config.yaml
dataset: "two synthetic voices taking turns or overlapping, over music, noise or silence"
train_examples: 26041
output_stride: 2
parallel_block: false
init: "kaiming_normal"
muon_scale: "match_rms_adamw"
steps: 7500
batch_size: 256
final_lr_fraction: 0
adamw_weight_decay_other_params: 0.05
Rows from block 2 of a small audio frame classifier, named by matrix and row number. Rows with one number belong to one neuron. Each number is 500 + 50 x the weight over its row's rms, rounded and kept within 0 to 999. All counts start at 0. Numbers have three digits each.
After each neuron's rows are labels from the 100 clips, of 14848, where the neuron reaches its largest size: "loudest band" is the band of the loudest frequency at the time of the peak. Only what is clearly more common there than usual is listed. The data: two synthetic voices taking turns or overlapping, over music, noise or silence.
# gate: MLP gate (model.blocks.2.mlp.gate.weight, 768x192), inputs 96-191
# fc1: MLP up (model.blocks.2.mlp.fc1.weight, 768x192), inputs 96-191
# fc2: MLP down (model.blocks.2.mlp.fc2.weight, 192x768, transposed), outputs 96-191

gate.125:454452503534464502517532558510572550463481575542457540597485438450543469430542382547495584479434428498488478551454497520454479508497450392523457542563518591492534518472509475502446455416478550505517531450437508504422525472556401477560556429440466488436444421530545553433455530498453499453
fc1.125:398413492542476409466583519460539476510448600509524559579502498477458480502579404600513579485506447593515522501578545591499492498604453466457447523467459602453551501432481495510497432555527543509458495565551501489516514426557480503520522625458487479495560456470551589466418495466512426499
fc2.125:420455457446524474546471517474472485502494512471564379578498453457501517584498541517471446504521513510503683540462518536565528523520422450518508493516484493418505432561482527535577527579507442481531414534495521431510454489535565491531509586453474406528488438446422460522520514415554493535
loudest band: 2000 to 4000 Hz

gate.532:496430462519672520426511629441523559481512504527443493474474444453439521456456550502458368404442529471460454474528514461523531542494455422410429483483462467544538491491447490468516532468509482473564489466530443505500505503501610577503521536563469588438481649451484463479440591503513438512
fc1.532:482468463474577510484492577474405530454513487510401458476427459534503472470477493596549395435458482472441494473456550503537587605501440465370495373542419560484575480476442469552519616538544411463602473488467390423505507481392545560445556470573532478466555576443456490500536588501517555548
fc2.532:512519453491387448511482416517479508574485511474501477554525523505531442482455466548598468563520492449446537559460524515535501569502473528444519449496485499439500520466473450525438617554570531459423488487494431405546428497437491508492467426501594432488488487524488483483508477509472576496
loudest band: 4000 to 8000 Hz

gate.703:536541566540505531545454460461551556534473478466518455515472452414462495594479444514500489471496438443556428539537500491492427544511460556563552533497552431405495472471455494600549487524516509464538388488435551592472548556474410424426521451498536557483458528484501589499424545542461571509
fc1.703:500372426438536561479547483584513462472488538506551513477454559547472529422500552524479490556511485521507620489466453469573478482498544505428487558578590483503551552561589474438518524548411527449533480534522400476522525442530465472493532469496503429516485563487511501457499475494543470491
fc2.703:586490551434456536428526533440495538542550478497415416489549502422502441565455477392531551564527537438394470515526594484514469503538543516491516447403582495465475468515490557461484471523566428496551527516534582533429532513499474470481618445471551531432519532488557593581503594540538524557
loudest band: 250 to 500 Hz

gate.83:549477556463491460525548485515556484581477521547520394492498490493523567437451511453524429466557572534337471487488509515476512505561463547577492456507531482445550596496508552561475480607489537462608591572509525545547451393494598485456498487487451456518415519540471431498530554482560518539
fc1.83:435617436542468484485465502481392517444527476526544531447492505480528444518483504463492553598521468468627564488453486510491519524497536411381556539460419495480488463528489543438467505428529488568457466439442508542470494587505385562544472497548525575492520435473568493549469477500434503429
fc2.83:445556497506525469482473516431594473561436513520408558421385577471552456425525467456542500600494476584418486530526585484463503514534451525507542581506539535433562535413532498563575528436438568491432485477484596609482511526453497504472559549493518560462405490442492418553484529503399425471
loudest band: 250 to 500 Hz

gate.70:473545435487498508542502433424556464486569492524446369466555563480581507556502461528489510484515506513532532461515478398465539626541479495489534562579427474470464393475487468479404405444484477520434547507437495488474547507476570409492512417520577511562486530371481531454472481512502561354
fc1.70:485592430412528490620511498494533461481488437542474429487538585452437526489523505548444646534529531528458559469515505509483482543533423623531505504492427449481510513420509441498469465465493482473472453500367468435431515509518569498460517411417590463558484474421455552516465555578469592454
fc2.70:490472536483583435510475626550430620472568577516479516554458541434480476531496505578564450480506515488487506492486519486538437406523485529542533618445521546456407507460574426568507534373461503375502468539525552570572486520500413446500527458535530503480415409598531509540556499478442551525
loudest band: 4000 to 8000 Hz

gate.509:461464473597600530553500567520531504501444510528569528460503508441478447452518480500574511584547513506488523384498402486471453529460525421507576555544486488382505535460495459532479530497562513503496463504440547394537550450584459506450472482460560516472465543534539531474479426490549551530
fc1.509:465510481410555445493504414509444573491587552579474461451455436492501464444444556576488463511517512516468461614502512524533581433583408459450560459512485501505526512543602546498553492526476466509510477482512491514487483614418490596440511419520521487472472369467469384562461549494587500423
fc2.509:542484539490516494568553469562449483499488525555557588507454426545476501461560457573524538615557555506520508416430485516551497513520488374454510503547581466502491507448522428536502533446574484487485465460550561506544555537491459461452457464441645450501478531419484564568547487503533519441
loudest band: 2000 to 4000 Hz

gate.435:611416571528535386536482512489546463637441488461615561441427434577461476549408537456461542452429549505527468402489518461537556458452604604516483490517526476429509447552545384447522408476479445460555575497608458516561584506459480482567504421497477521490507495591483507486476548512470575468
fc1.435:489546465487509539494508539439470430485552537543612456567349520408478410409594442485503514522442544500596460471524503547496558521472445642531581545550568550459421556457523505456481420486479566406525513427568506547507482482533457584492548511613494497461469396496514498454471497519555510462
fc2.435:492481481531482549562500428550552526527528472468542493596407529505437471471640512520514508510476512410493486472560532591484489493488555529377510475421458497445482483563470516551454502541487474463552465371501531463556499460460482557469376523491559358468450489452472481474538581534560537457
loudest band: 4000 to 8000 Hz

gate.626:548509441465539461441501487570596571622469498504400461515469562461524476566590447496654444456491557477484495448566420425491455458483557401475458333468427482475469544491460509538462539526527451527516502546519498418450474474505517442490445515591473451551514524475427511503544603574546511587
fc1.626:429480547420534595479486551558524573405574443467438431578494545428515611413542545555413405489532520559467530490411532479537547504467441585479510433529509532517455464509457507508560533533507468526500444470390451443568483456469447580510436521385510485447508635476406523527516526457565510493
fc2.626:459499485442530485430506432577412455520418539533364516519544498408523476511497419458616436568560510490534538425530528477509551415477504488511490428567473510484554541467561550484553473558625496564468576436494465473468491483473533536532499406519571483501484538540469428434444411545581542533
loudest band: 4000 to 8000 Hz; 2000 to 4000 Hz

gate.651:412539497473539460474421528535459487616535573612497450495544496450512479455530524453507526535444414524497451527518571565450388441489507536453548454538495454489485442559489489545609518429525538528476539454495481514546464514516559454417462488500561604416588557405579474502502496554489451419
fc1.651:529483521514469520541532468495546553407412487387497554544493457544462608542500411527459452491564496528487474497509544442510548612553454442504496419523492555531498501559461460446455527563425404476523431488565482579473543491457445620622573502504527409535440459492436471549534537524523529509
fc2.651:469497489375573470428527627510452503534450501480514508490593499426520455527484441512417421596538534527507479413507550590488513480503510515394476436516520499486560495532507530477472606501525477526366560521483492449596522475515540502437445466480508551473467437642601506537484511553523455568
loudest band: 4000 to 8000 Hz

gate.624:594480522529496484489565519581519523549470551529514474514444570586470428457449509395458447461575554468390455405460513501491509533453583456541448540398462485450446593450504587442604510539510517393596557494458442474557487484509562454516457487485528536589497506567408533450548515549502457486
fc1.624:553481529456573543503601516550597531493498478526427536512439485493346468533572426537499512445552549511461422447572488567563542513471539455573441444517515430415467594515418553558547472562547504407537563447538507448518436434468528525473454481513516491539532478601445533446533492411496425564
fc2.624:505467475442470490582588471522533478491503483483518461493536482400450412575564439465495468418475555477567519512514549523535489444462604495506573482500686546570512514418527417547499493568501440454542429513531537579472517462488491570518573425486551463490450469534501462506507382481508499558
loudest band: 1000 to 2000 Hz

gate.371:459459497583532490457558442523493501563504550498547493508418479434464474578502444442523521504469488558453469474438444577445498570456455449427513461518514461436481515454582490527494505571475617504401484501432549572563486454466537594508496533562437527522454523533481603445565472536543490514
fc1.371:523489518497416423448519453462523444350569470469527520568479514478484580498442536437446560483497550535516541462491555508481534536567504449497459520470537492494527439519455543555558425491450501520546518560493502464448447451519571462514438429456549477500568457561560419588435578494477544474
fc2.371:556518431486540449477530410563604509533530484462501498401450434369413485535509488534430512605535515526420437462493481530432478545538474573495508476554533501615434484527566459532422455639495485470498434512535554560515496463478454522490478573377515460533511528448408474523563498456603474502
loudest band: 4000 to 8000 Hz

gate.372:501588506515377385560439563445456552527459493500533481450528467489498484610550501496374509521490592492507514567436454535439465505455547415510500497529486461505387482471547530504531502566398435447552467582415537446437489467482593460561491519457524474532395590502449478485442526562547497488
fc1.372:449502547399572544488611504522581529459546512509453516533451462522602492481514516504643518444448463526494424479494533464568522603528511661578535490552507509461537467508519505549512504386543526535356482478540514516622463518512455507496476545492418524448532476554540507457439513462529423508
fc2.372:469540526484427471389538522492447425520484469542523505576491480473455453442502567455502492513516591438540485499470434486457460517410533560455442512457554494510461455565552510534471519544531490460513480563480534521442428533420531529456582517428531466553547416579462559573511522451505438581
loudest band: 250 to 500 Hz

gate.603:485469524531427557456539486451525506490456547534438435494588408470532506535442487507551494483519506542562508497489462570475576468505512455417513530483495483582556514499487517351425505467528510516578470584524461509558525464508409472519422392505404469513440503471542504464560483577569609454
fc1.603:495450480574450528596485424459531451517447455512472535452431547607543504518613439560518548604519502471466512556465541477432501483560504464516474499521499400455493577485547502536569494545594496600451559400546529546502571495473459540492523478542486410465558472508450493471554517507540460498
fc2.603:462396443496518476509523405540542504468552512456461541503443510617524513497448459486379505597488506435456567442585493585481459470498495510536553490479390456400481394479485454498515478524438517397532465512479581487522444605525564479530589500588480452482510518534550549540451504637424430503
loudest band: 250 to 500 Hz

gate.166:487434433423406454567455499481509549506542638418562557629463493470443435429485574483565530477481509510451497436520589417437508516461490477423549548403478589558527500464481530549602471492504591472584503482513528515495461501443577546492485525459537470526522458489542498545544489506470415534
fc1.166:510419424377477511550523500425496443473503627535561464510514476521381477531464517488435454462472461502445587454548533482453499475429520544472519566497502582489530498471531504545560464501510649557584425478421543461475527465485572513479462468474512524511568514473536485561531504606513515524
fc2.166:464417414427543565483478545484498493511556471609487417455552454481456489589503531527458475531517538434499608483528523606519563500461510464520510464619452500494435499561467493471512522504485473526469458443497510431493456575516477489551513446622573554551505402433427533514536465505493562472
loudest band: 500 to 1000 Hz

gate.467:566519438473432495541505463387545506506509409537547491537461377544458383525581465502472518539437434571485464499541451485467493444559442512456493511523480479486437520410539556624504477598488481515564390465516488495445409502411473484479537492478560530542522498580451455542539472500505543510
fc1.467:468506486500475513529487446505466556456496552478559474543507536578417530513457443564457497600420555465496477541580389554538490513481512483472447418499498529447471524512575481503503410483544532504543481488587540411462480563422561451474589519454525522450494568524492464538423505454494509489
fc2.467:451493493517520517494457445510476466442515542528576427500507523612499595548499457565551499557505504499605524512538425496509546519490447468476486414436499582555530515527529422410485485476496575513488533456596506471564566509427576505490488517481446468524392619501610495513491463454531577471
loudest band: 250 to 500 Hz

gate.106:542462512593609536528564501557557446457415502472536433536461460596486474534572521552541543469461507527499501413459436499425485532503558474467512467457513571546503440439559487498529603522466581503513464577522411484532406531527608513505612506425549542439442482518468540413568478510488492460
fc1.106:551532508533598560454598555431554367416428522494531401504459511524441479545477546523539528485538513501473502386494465489451464545471568494455530414476542551557577471485533436520521590546458568491488421555520434560503390437507551504466529503460560513498524487550534494425532470428515498542
fc2.106:456520491464519412506501401419474627523505428454507516525535539479579461566334463529492463501478450536437461530597513500506443515508508557541584522528477443520554483502513495453436412470423462491537537503529547507555520552474513510555465516646443493531477455489521464460488548394522513551
loudest band: 4000 to 8000 Hz

gate.465:510466509555520548537465449431532409451443452480556558545515449535434488471457511488350519457511447479413544463520375472560526444461557507501552483440399502391538475568671420474540486532505600508362469531559542463536406499508442510531507560517502560429530496534518565464462517481477494499
fc1.465:430519449562404465497495495581570584543564596506563464522481520604548566567564437508482526475420539513577532611517531481399580529577510427529511536601435472488474494405530522463603473447495485486512467545576420475407557487423481594495543500475513459500457525506437441502472496548514450475
fc2.465:541469435523492504503501468460451489448526396474606477524521523516493535559468505466437564449495571483574493529573502447399535556500449479529573488504383566464550493504514435482523605455472436542563493507572487498463548594462469500533513565493455513488539516490490448535483509479574434424
loudest band: 250 to 500 Hz

gate.319:597488506429482474478393464501456403514428457523506491463446601447462534542450493512423562505537439537553421502469482547509457579542493456448535377482489568467396547514439393496481534571459589534470497407561504462591467574510508535602549420541500534529550530548541486565523535478485497550
fc1.319:447405544531582551465545450565467573499508553464503530533532520490440469492477438514523479478423584482481649474469474505498483520514560503557451474477535496441447567482490594565589526468548391463503484469404530423494496487526409405493439524504446461522557476473567490463493481519463480402
fc2.319:458481542507531527478585496522474450483508504479423518478577527463521489591471420581583494428516446457476554390430485511475477528492480536481449419481405535556448512557394515501515476499570375435521454428481483518582539568504509431615486463484406458551533503426589526539556442526526490440
loudest band: 500 to 1000 Hz

gate.565:491423414523486485551486649504533544497415524453590415527445480405490588473450546493419505560452500562479463442550458557446508545466527475482419495525537526449554458548405485600509586537448494458499590492512454588427433417482491509472506632508543447505516465537481554574465523507477524519
fc1.565:465486450511432467522550421475516538420493514612524495506482568403505473550512470443566495458544526496543506527495577548515466601539475534496466462484596497544433498400560463566462590483453446590432458472506449443528491470589543478481484526547557391497527459507369580453544454391489488536
fc2.565:463465509455621537476517407513527500592513540445567550573583429415548519518599537419576465459481521502473508511484466515503535514497539390483476465456523515525477531455493502555484523482526529560360385597488548521459481471471518543538585582486511498491530505530479482564427443523462533526
loudest band: 4000 to 8000 Hz

gate.746:525518526504430425488528495583501388435517528443597541468433457482481553485497449469466519459445503519438551485483424546425494443523467490471532533469488464495482399431516539484521515437510495483657538501507432501566529518552613500492384420471536447481547493560495486488510491588447579528
fc1.746:455494493600586562419489494577517527522607523515470410344560474537580464466507531505495535517505462564452494575590415538477590358452491490526484553442540532531510504515435529472596504494529402479507549500453469445537503513435526485492550502433469528528399485467552535411462503523472451601
fc2.746:490464586466453557533500477455485446469466517511429442542483428520506495447537479541441505459465510539475531491450532513432541530470508485541523536568520525485434513503473491547531460442509566423529570529471603505535584484446464404478420516495565554486546482537543535480582599415464483496
loudest band: 1000 to 2000 Hz

gate.680:548476477449494564526474508503521542431459432480506510503542546432523487484460473474527512540419495518577413490477482408485574559528465499452526492406479513444523490624507495404536525436526506515444569516484458477558454530505527516507482535525541602527437541537578529434480576550476535468
fc1.680:547530475504427495403477478381547467422512409546514514514524508468557491432444477480513487552589399469504406516494434490505559516500478558491565501511462452457433491497559549494519446505523444513547465424571471472606460503444497477483413484489535595474534505523515543544468523479456553411
fc2.680:415487550424476540506410445575581454547497488566493494512495390568472439505578525531578587412578518410367496541561467480505497632466442488434478446480539544580476482440558570560595515527525524456527456483496547519507498497484474423510473576536488544463507563528480540458467484488570549404
loudest band: 4000 to 8000 Hz

gate.417:513501519494567528406490457501440456364554509441529453379445580467403555472449502503440484535512490557534569443471474582486417529475504450486507493545533528474531503512357529481594513537461538500429483532481525405439560445515551449519647491479544558532475486511475463469452565500533461557
fc1.417:437484505446514484517524494495516487385525528506534436427479503475446487500472459474505431502506606642520449455563566496499498547483441524465502568500487537517550517520481536498588537469597528530461494564471474515473550477533497538466583542526522529532542475442452451516480542558479489478
fc2.417:455412521451515509462464533490520480483560437520479564468532562474513442483521535517552509471551487547606487477574477527519533438493504494488463507523472500542428534532416484519522423523567488477574539556485536484483595502464475532437589486486429486396508536419399439587534482474449401407
loudest band: 250 to 500 Hz

gate.88:521501508491587429534485491476560548532457438466471543515502512458547556484484432485541513538510587508583509480568476487526430402448585512492433386470450523544541463528534541450520531514555444453532408470653516463481429519435451528374435568489468559578470537555490451446519503457531456384
fc1.88:552521523546573430560551516464579531548499519453489511553464520483535533514494466501505518465488600477515470485526555514482451413472546544452433394456464538515547410553498546476544547467512492447512448457664519506474556539442444522453423588464448566559468605592527471465571476488498420343
fc2.88:492529472452508489505446566534432517604524510496576472562439537585495490486478539472508530416531522498473488553495492581508524437451508589576530508395581332501406453421438469530441456539484480410558557544528519548474567524492670483488512523504465462549545573448549452516512498484465521488
loudest band: 250 to 500 Hz

gate.249:516432488510565448443539443541515546496373572519545517483457488500511451538467465503531420494397495560524550459537433508523482495473601499495469557531442511467508541494629496500520522490473511578417463529525520503537408452497484504505583494482557425525482438477512498512511562511424521588
fc1.249:424450538509505548496489483552519591504436545493603493437454385477381494519457463523427556506464531512466468525480520457420508497435507525552584537431457474495492557530623486483529520423561477531417473448533515555469346365526559469502584513562567475513556480472493481546477563451455592495
fc2.249:445484513474506465536534493488511533458517590513544485536512414483508521548472448515401493479525527555482429509507525483362513572448452507496542462399473486604453484527548461529530563496495455509570438390482563521487494438572530549481554559606430458502533549562491466477472567473498517472
loudest band: 500 to 1000 Hz

gate.520:509532524574639574414547616535518554371431480521461500522541468548500416547472496515475541424506625423564476546512549536503526501456552549609492551485488433472443486464446429554528512511415504430500435465479455454513477513359430492442465413533480496494468553480488444540491452605477499498
fc1.520:433451538494520538597456451466545471504505502470467457591436370476617515624472478621512486555416442473497497458496487457482497439535542643506549584558526483479572541518482464511417586466448512484509518502472586509553585594424543476544464523471468451471417526532525549454484418455467481460
fc2.520:468476419562489494494576590539510510565506515487445540520469571497550418453485488539464518566492489515529508445545435562506531612453519512590560462440480518475550480584480489470508491495405577436514579505505454498517482518495528487487473489518525534473519487481388492402518499428440524390
loudest band: 4000 to 8000 Hz

gate.161:425486463528641482504500524435480426540518470503572444467513437411504491471592394485539507510572464489429498477469494498503534435438574461477503539467474485416467469585460503588618500529469533534610516538578493458492506583450575458471550464513488475488529479493549555531451557610527516460
fc1.161:594493600465422480478513506465476481476514523481487516520543546495527544509415594534448438479470508521532547526492463524453398543588478509482519410493531489520528486415553546389390497497582582486481477492560489495428433495539556458543497481521551472480485572483492450448576466473508497548
fc2.161:595507560490485461496609471430489472489601551467548446531510408441625513534509540449445435521527574578531501498463500472517553374468424567429549579400558520464545428474456508478420525496441535457533474415473498488385490517570492465532492460530520559493393514517516464537450438526520479491
loudest band: 4000 to 8000 Hz

gate.737:496508521434477582555521585480560582419443489514490471549545591565426557525490450512485473520475457533435465500516449560564457555453467581500514479581520496507465469560475384495429572480437545444433415549502557494550599503483423521504440516456445420512442494479526497417443568448578405533
fc1.737:582466556405417519443481659482562463492564568476543438520566500554486493417492491428505463552500413606488473478483547524535492481447593609465530518497474434558517481516487414544539499476414506497553498528579565463488545548525442489480486491465464534490437481549505502488498647500522416514
fc2.737:413598583504446413438520447483526469487535517531529489442439388449504522430556549513403504473498553453540446414495551490549466502560534504445467518585473445532517537552482445528523494583436470530511465459429565530572463446476499520506450583533489448428484517422482503508539529441555483566
loudest band: 4000 to 8000 Hz

gate.134:474509502401519526527479577512489627504406530489434455528505515595383413535505504438426460599516492514488528498449420444469550474449577426394518503516441490468421490478480448464485516480495477551483403510583455506511451508481575534545448437585452572459582496522468522502471516459488561549
fc1.134:545506500530414497438450440503372519500468615546511582361546459489553518550441484483458495555544496493515416478450489580438417493463531444469520473471484480506521521526491460412504486485528484486441493537416409474481514421516561497530514503568545536464492523584485441510514579488480510533
fc2.134:458534494563382554518526485372460441450546541536521466415447479481565553494563469550474494499456407556508385512450535566535455529492508595539567465536556545480521562490576478478486525380479548519507490519384527517491465414532439414430515559472565483440491504556470468501486588485472481488
loudest band: 500 to 1000 Hz

gate.482:563595501470415560493413610476424416507521485492438407430546413553464535430483494492468488531385466532454429543521535478474425517497442570499496539495401513511506508566532477517545539576512552483488494464556475452483452488471480441497450508485484507560502410395506555556581486527540530501
fc1.482:499592477485459484536464422507565526541481450535554482532485551498439471482589592584585477480489553481427526508399486536502506482454530456515516447478445540510575452490444487522531456545536413449406564511434490405499470590491525473495500441522596639473534581440414528536474482467467547568
fc2.482:473509454447549577486549450595528546547433580529486445541483469441551395501397585469516557492517565541522564491592541557489524494426532502553589477520428494497399590423378533443473438523467452478554497583529491525483543528475471574540498446515572510467510541531498503406555526590481432520
loudest band: 4000 to 8000 Hz

gate.102:514527450503536524536378502515618375614491419540503531454539515483518490504513457464480535511498502521529518488560519378417463467464456500567506442448472499414495515588424479500545540410523421529541432513487530469484508451516546433533408496556445472401530511508502398500531515468508480495
fc1.102:479491569486459571516570466391470503425511636529499507482489576510537517518544517443525537486541467463397508586486496560467530467457565414465530526481502482482566559402468566547607469410524638486559478512481518524489555560457461561451534415456523483537505595483495510487485423511493458445
fc2.102:485524489433558468488466386434501454546438445509531584424467641541485484637644546549509473467453541475555508519424517491507437502491444456550554460533452473452535547490492595520573479401533487509563491507531465513518556529552530435474428509559427478596501505415447469502497558482500454467
loudest band: 4000 to 8000 Hz

gate.738:457556434518426503484519577470488536421469498508431465391451498522554491455479502451513506470435426499534566522520451590555488485479465540544530432538463530492522510454536534472556443598538564556541572568418516561503554511506405475440554584450451449444574483499521498654509516494551561433
fc1.738:474503471471479433524442465460491628455483533465362563541535474554518498490401501531445488526395589463516457526477436573526492478476512469507524497453507411499460495361481549441527498562526514522509508491517473658510554507573522488354510479509518559586536508428423494583542438553503436562
fc2.738:450472484433586546474446471542555474596491512479499554550436418567488505509478528576541521577521538492481483492466473485568469501407543487456520442525577469531510438560522625528540550414546407495430540544512494410498571398565515450501514427470426503432568546515490458533472542467499499520
loudest band: 250 to 500 Hz

gate.67:512497453465465523478556565463460542466483558509462440555439496531560479449489554442521554603527508459492407478533556434463550447493545445505444567521501490563541509417575539562499584486521410538577474489585421591560519443536468520446486497495366423520519450530521554452398529499488524542
fc1.67:465466462543464525411564528498470582511520517564451386560474481548467507490469536543477537553477536514517347487490600443508453455540548436496480527481534475511573587411513562579481597554477424410510473482583434562530524483480466524405543436512382416560527517435512583503479473549499532523
fc2.67:524548517447448462430552468436543563487549506516520536438486515532425440462586393485485541495491496511463437497449551481451537478446552612510451513468474406543478525447586456407531462640497475601534519586497473430531484539516581490454488480508578533474564587558508459446475501477404540577
loudest band: 500 to 1000 Hz